{
  "model": "self-supervised audio encoder (BEST-RQ)",
  "dataset": "strings of digits, spoken by a formant synthesiser in many voices",
  "train_examples": 39062,
  "n_mels": 40,
  "hop_length": 160,
  "input": "log_mel",
  "win_length": 400,
  "codebook_size": 1024,
  "mask_prob": 0.08,
  "arch": "mobilenet_v2",
  "norm": "layernorm",
  "hidden_act": "gelu",
  "depths": [2, 3, 4, 2],
  "kernel_size": 3,
  "stem": "single",
  "expansion": 4,
  "widths": [192, 192, 192, 192],
  "init": "torch_default",
  "residual_init": "zero_last",
  "optimizer": "muon",
  "muon_scale": "match_rms_adamw",
  "learning_rate": 0.0035,
  "momentum": 0.85,
  "nesterov": false,
  "orthogonalizer": "newton_schulz_5",
  "adamw_lr_other_params": 0.0011,
  "max_grad_norm": 5.0,
  "max_steps": 9400,
  "batch_size": 128,
  "epochs": 30.8,
  "lr_schedule": "cosine",
  "final_lr_fraction": 0,
  "warmup_steps": 280,
  "weight_decay": 0.0,
  "adamw_weight_decay_other_params": 0
}
Rows from block 5, named by matrix and row number. Each number is 200 + 20 x the weight over its row's rms, rounded and kept within 0 to 999. All counts start at 0. After the name is the row's rms in percent of the matrix's.
# convs0: expand pointwise conv (model.blocks.5.convs.0.weight, 768x192x1), inputs 144-191
convs0.103,070,232,205,204,176,218,166,183,210,181,168,198,199,214,188,190,175,228,209,203,190,175,198,166,189,205,209,190,192,175,232,201,186,165,204,191,227,221,196,191,211,194,178,183,233,209,207,175,192
convs0.104,129,191,205,174,209,202,206,151,198,182,224,220,184,186,200,188,195,204,244,216,173,192,194,224,176,135,199,232,215,174,199,225,200,158,187,234,222,199,156,194,201,187,182,191,202,225,203,161,225
convs0.105,038,211,169,225,189,224,218,202,188,189,183,207,158,200,189,188,158,229,202,214,216,235,197,172,223,179,200,189,241,204,225,225,191,168,220,186,213,198,203,218,240,185,178,174,210,215,222,226,208
convs0.106,115,224,218,222,236,178,204,195,206,195,194,222,171,186,208,215,217,246,178,188,203,198,210,213,225,204,187,234,225,188,228,193,209,183,179,215,191,219,244,234,204,227,208,198,203,199,207,197,164
convs0.107,066,206,228,191,221,196,199,205,220,171,231,196,230,172,205,214,186,220,192,184,192,225,187,167,218,182,200,169,246,220,205,205,184,213,209,217,188,176,189,201,210,232,168,216,219,179,228,225,191
convs0.108,080,192,201,164,147,224,179,202,228,187,193,210,209,224,206,186,204,211,214,210,198,207,204,188,191,198,239,200,182,209,180,213,179,192,154,199,183,171,185,200,234,140,208,233,211,180,171,209,212
convs0.109,145,201,227,194,189,204,196,211,194,224,215,201,210,211,197,222,202,192,203,196,166,204,210,184,196,181,213,211,195,172,203,213,158,168,166,213,193,167,211,171,217,164,190,209,212,222,185,212,189
convs0.110,140,203,193,192,199,168,184,196,177,198,208,211,201,209,156,227,210,186,191,202,190,250,207,194,206,204,207,186,178,192,194,227,209,221,205,208,181,213,176,203,206,230,189,208,207,150,247,212,169
convs0.111,126,213,211,217,235,186,220,180,198,177,219,198,210,214,198,178,204,184,188,209,189,234,188,220,162,181,155,210,185,193,203,190,167,187,204,171,183,229,195,215,206,218,212,182,215,205,199,211,227
convs0.112,096,225,212,194,244,190,233,212,200,201,202,219,178,236,184,192,210,196,207,189,177,205,165,211,218,199,208,230,196,214,214,227,223,180,226,229,211,230,172,203,197,195,208,188,184,184,200,208,204
convs0.113,033,214,209,216,223,220,208,225,223,162,220,190,236,234,217,177,225,180,190,149,211,179,163,193,190,222,226,186,173,214,229,219,238,178,171,221,234,187,222,192,223,173,217,172,183,207,206,199,195
convs0.114,141,180,186,206,245,184,179,207,213,227,206,232,180,179,220,201,228,185,204,206,200,179,188,215,243,202,209,215,214,215,198,197,217,190,205,185,202,206,179,220,174,203,229,205,206,193,228,207,162
convs0.115,132,187,215,208,216,193,169,189,241,182,226,202,170,230,203,209,197,200,200,196,177,198,189,211,193,191,182,212,192,213,190,199,194,221,199,216,195,191,223,185,218,205,221,181,217,184,202,224,186
convs0.116,133,197,163,179,157,211,234,218,174,210,222,176,168,192,205,208,213,223,197,224,206,198,175,215,179,204,229,221,195,169,208,227,192,249,228,181,207,195,222,217,207,208,214,214,182,190,226,219,180
convs0.117,092,187,172,227,219,172,203,194,209,171,220,185,173,207,186,197,180,195,197,186,194,212,195,225,206,223,182,198,185,191,207,197,233,164,173,208,191,225,179,193,203,174,171,187,173,201,212,200,164
convs0.118,071,185,208,195,130,223,237,222,199,218,224,229,164,204,194,180,209,234,188,199,197,184,201,212,181,178,202,179,195,202,198,207,215,163,178,209,176,186,212,176,233,182,191,182,158,174,181,178,210
convs0.119,090,232,189,219,235,194,216,231,201,206,165,248,177,195,205,209,188,202,215,188,210,199,206,202,211,216,196,236,239,187,212,198,197,209,213,196,199,230,193,226,186,188,205,191,201,185,204,211,221
convs0.120,113,181,204,203,206,166,219,176,180,217,193,175,210,183,197,197,194,220,187,191,166,206,187,201,233,204,225,198,165,164,182,220,196,207,190,203,178,215,199,225,169,182,228,215,173,183,154,210,184
convs0.121,132,200,188,186,176,189,207,196,177,186,200,161,194,206,168,236,173,216,205,220,189,214,197,205,200,200,229,225,190,184,169,173,199,207,161,225,225,167,193,228,228,225,229,203,179,199,213,219,206
convs0.122,034,195,225,198,194,186,218,193,209,200,167,187,207,210,184,195,219,185,201,141,169,209,209,166,216,245,197,218,182,182,160,228,167,207,198,215,198,178,190,209,211,216,229,196,205,222,206,170,220
convs0.123,037,202,189,233,209,177,214,178,225,193,178,185,220,193,202,211,164,230,170,139,182,201,196,209,187,150,232,182,204,199,242,209,173,180,183,190,194,219,187,193,227,175,182,170,191,189,196,206,202
convs0.124,111,172,218,211,211,189,183,188,213,192,151,195,176,177,204,159,182,193,207,235,185,182,191,185,162,208,163,197,153,193,192,207,213,231,170,193,214,188,184,195,208,205,198,176,189,205,210,195,173
convs0.125,127,190,230,206,204,235,226,181,236,228,172,197,220,191,222,173,185,213,159,183,199,237,197,229,157,173,193,170,180,217,193,191,187,185,170,171,198,210,232,213,209,247,178,209,202,189,197,183,231
convs0.126,139,233,188,211,212,221,202,222,195,205,228,211,238,202,208,219,217,204,193,227,203,198,198,200,199,262,211,166,212,193,201,190,203,153,220,195,203,250,204,226,214,218,231,204,195,202,168,217,217
convs0.127,129,200,205,177,201,176,188,223,203,204,203,218,194,231,219,222,184,202,183,204,190,270,194,222,218,160,186,207,195,173,185,204,213,209,190,215,215,177,201,215,206,209,165,209,161,199,193,216,195
convs0.128,034,171,183,180,174,210,179,224,193,206,228,169,183,226,227,231,216,164,209,169,184,212,232,195,197,219,212,196,210,248,231,211,204,210,170,199,193,183,185,177,198,188,225,238,180,192,224,187,184
convs0.129,115,193,228,200,199,185,242,193,206,214,185,227,219,208,200,205,200,221,212,223,209,154,252,202,182,201,199,195,201,160,204,206,195,187,177,194,170,200,205,209,212,229,216,190,173,196,211,242,208
convs0.130,123,179,182,211,224,201,216,227,224,206,178,198,210,208,207,211,179,183,188,187,189,186,210,172,215,208,238,152,186,200,218,191,220,221,196,165,201,212,195,203,192,188,159,227,170,187,212,195,186
convs0.131,105,187,183,214,197,209,184,211,192,223,176,165,220,194,195,181,166,221,222,128,215,231,193,225,217,190,181,193,218,201,186,215,209,183,202,203,208,209,206,205,218,166,211,180,195,200,214,225,210
convs0.132,145,215,194,216,181,203,195,218,177,233,207,239,180,183,230,185,202,228,239,202,246,207,168,193,209,181,201,234,207,214,223,207,211,254,180,175,197,184,210,195,190,220,188,205,229,182,216,202,196
convs0.133,075,206,206,186,194,234,220,217,182,186,232,182,199,163,194,188,190,215,197,200,219,197,221,173,165,173,198,182,227,241,189,238,184,193,218,188,229,158,147,211,230,220,178,214,159,219,212,204,237
convs0.134,085,245,198,186,211,193,194,199,194,221,248,205,174,216,201,234,215,229,227,215,226,195,189,193,188,223,191,188,186,196,167,214,196,192,201,200,218,238,213,211,194,219,210,205,187,170,190,260,189
convs0.135,112,190,256,192,222,172,208,202,214,212,213,197,189,184,200,204,220,186,183,185,213,205,207,219,167,229,207,210,190,226,228,212,214,211,220,226,207,201,167,180,206,211,238,216,180,247,217,219,202
convs0.136,031,221,169,205,199,220,225,219,172,201,215,191,220,195,165,215,211,239,201,210,241,202,201,204,183,185,228,220,222,231,181,184,183,182,195,199,246,216,188,216,207,157,186,170,155,218,183,213,203
convs0.137,126,201,188,182,208,204,226,215,209,222,183,214,171,184,216,204,215,201,217,185,207,190,231,207,194,214,175,172,209,214,193,173,184,190,191,217,157,207,190,233,208,205,186,172,205,240,221,236,171
convs0.138,136,193,206,213,195,215,230,204,188,212,236,198,180,191,230,185,180,182,197,217,165,207,191,201,180,212,210,200,234,198,221,201,190,210,205,199,218,207,194,206,213,202,226,185,224,208,184,213,180
convs0.139,040,214,211,166,220,218,201,224,222,167,204,184,252,224,215,190,163,190,198,208,195,218,211,167,199,209,221,205,215,227,194,195,222,197,199,183,163,187,196,217,208,219,232,219,169,170,224,173,209
convs0.140,159,177,205,219,197,268,197,185,193,209,174,203,170,155,197,234,199,224,208,200,225,204,183,221,220,197,209,206,201,209,202,195,196,218,186,165,215,223,208,203,242,218,222,179,226,172,199,170,205
convs0.141,033,195,188,196,203,170,213,221,187,165,234,190,230,189,193,192,192,173,231,176,195,205,199,187,188,224,177,188,205,216,181,215,195,202,188,173,222,204,226,190,186,207,178,206,170,187,197,179,198
convs0.142,031,186,229,172,220,206,162,183,222,170,199,186,225,172,203,223,203,205,218,172,229,217,185,210,201,226,221,175,197,209,195,204,226,228,185,172,198,223,198,174,216,212,209,236,221,229,241,166,190
convs0.143,041,205,168,204,227,227,187,175,165,208,175,183,180,230,191,218,191,226,218,227,180,193,178,209,215,213,202,199,206,229,221,211,210,202,237,170,189,224,211,241,182,174,203,231,155,214,234,220,231
convs0.144,043,188,194,191,185,183,196,191,207,184,183,193,200,190,216,219,219,178,213,186,202,191,160,179,205,251,197,201,193,222,205,172,179,195,156,192,207,214,198,170,166,189,185,216,195,194,167,187,193
convs0.145,055,219,187,236,227,222,222,208,192,198,184,204,199,216,218,208,208,200,215,214,209,186,164,207,205,225,200,207,205,168,197,183,206,195,222,200,156,175,216,180,230,209,175,220,180,200,195,173,186
convs0.146,106,186,207,232,180,191,200,213,231,204,198,200,239,186,173,187,191,213,188,213,196,214,188,177,168,195,212,167,201,236,167,200,175,231,182,234,168,202,182,182,217,202,196,231,207,199,165,178,206
convs0.147,098,192,178,171,189,200,192,224,174,191,228,215,230,205,184,161,223,209,233,166,192,181,207,214,201,157,154,174,211,190,200,195,223,214,198,214,220,165,177,197,202,172,176,233,185,218,215,225,188
convs0.148,127,194,192,205,204,154,214,186,187,179,207,225,233,200,203,210,210,204,222,245,220,175,177,177,209,229,215,173,209,190,187,194,200,244,212,196,196,206,209,179,178,185,179,188,211,194,176,175,192
convs0.149,144,195,212,187,216,205,214,206,161,182,190,204,226,192,189,183,194,196,188,186,199,261,167,167,179,216,210,207,198,183,168,206,236,167,214,222,179,206,203,199,199,193,220,184,226,227,178,216,194
convs0.150,067,173,237,231,202,208,185,210,227,207,189,212,178,219,172,164,236,231,219,220,192,209,197,255,204,208,191,182,205,231,233,172,172,195,201,220,213,215,218,187,173,209,166,216,225,204,227,206,192
convs0.151,149,182,186,226,182,215,171,174,221,188,168,224,200,196,198,179,169,209,207,209,223,193,205,209,172,207,198,177,217,198,213,195,162,193,203,230,205,189,194,192,179,222,241,201,211,237,196,222,182
convs0.152,078,183,194,196,178,152,199,188,230,202,183,195,202,212,179,213,202,216,178,172,211,171,178,195,213,202,187,229,205,193,209,203,197,170,165,237,215,210,180,229,186,238,254,215,186,216,201,194,242
convs0.153,146,215,194,196,223,242,181,204,198,202,206,202,198,223,209,183,169,186,247,236,168,220,181,217,184,147,222,197,209,211,206,221,188,196,212,205,226,205,204,202,217,228,205,203,219,205,211,213,186
convs0.154,141,227,210,220,212,186,197,211,194,159,199,166,195,191,191,166,194,185,194,199,175,205,187,228,203,188,210,175,211,205,186,188,193,188,210,204,239,227,200,229,155,174,191,202,208,204,161,150,217
convs0.155,037,204,214,222,185,207,177,203,218,179,234,195,194,178,240,212,193,212,184,183,181,199,199,206,197,190,178,227,213,178,228,185,192,215,201,223,189,185,223,206,183,217,188,190,223,197,185,190,215
convs0.156,138,223,189,200,206,204,208,226,169,198,194,191,196,183,190,203,162,191,242,241,179,228,165,192,224,182,235,178,190,213,193,191,217,218,212,207,198,181,199,188,210,185,189,222,195,246,214,205,209
convs0.157,130,211,170,215,202,238,201,201,199,203,185,168,175,213,174,193,250,207,227,236,193,231,200,189,208,171,203,184,225,218,214,196,186,203,166,222,205,218,173,212,204,182,207,207,206,160,249,197,237
convs0.158,107,192,186,198,175,201,212,211,192,223,178,170,211,197,168,170,212,251,225,225,231,205,172,206,194,225,202,187,203,209,180,226,213,220,168,183,175,201,206,190,188,195,170,215,188,208,224,203,192
convs0.159,092,204,206,194,197,193,170,219,171,226,214,224,180,203,234,189,228,192,220,218,187,186,192,162,214,216,249,218,193,181,239,205,222,183,189,188,198,226,191,187,210,208,231,204,196,236,216,161,196
convs0.160,108,232,212,203,216,141,223,207,178,209,199,187,190,196,197,216,174,210,174,225,205,212,205,215,196,202,174,223,188,184,234,207,174,191,217,181,190,204,200,212,225,225,192,199,185,207,183,202,200
convs0.161,107,238,185,206,184,192,192,208,194,194,185,198,161,207,207,210,198,218,195,198,191,184,179,202,193,208,160,202,190,203,176,213,174,180,185,155,246,208,195,184,226,233,190,232,192,213,171,202,191
convs0.162,150,178,205,195,232,208,192,212,160,216,226,215,218,200,237,194,198,207,196,199,280,235,176,173,206,224,166,182,201,153,188,228,209,171,183,220,179,194,233,208,197,209,188,230,167,186,204,209,182
convs0.163,065,188,185,207,208,190,187,165,201,205,182,203,177,161,218,203,197,207,198,203,213,189,193,178,181,192,194,200,161,207,189,199,171,189,188,234,200,197,211,217,191,211,201,234,240,190,214,218,175
convs0.164,036,193,168,195,192,181,170,226,167,206,214,173,193,211,177,185,174,167,171,188,192,166,214,213,229,209,203,168,182,243,197,192,200,182,217,191,234,189,200,236,235,176,190,192,204,192,216,184,180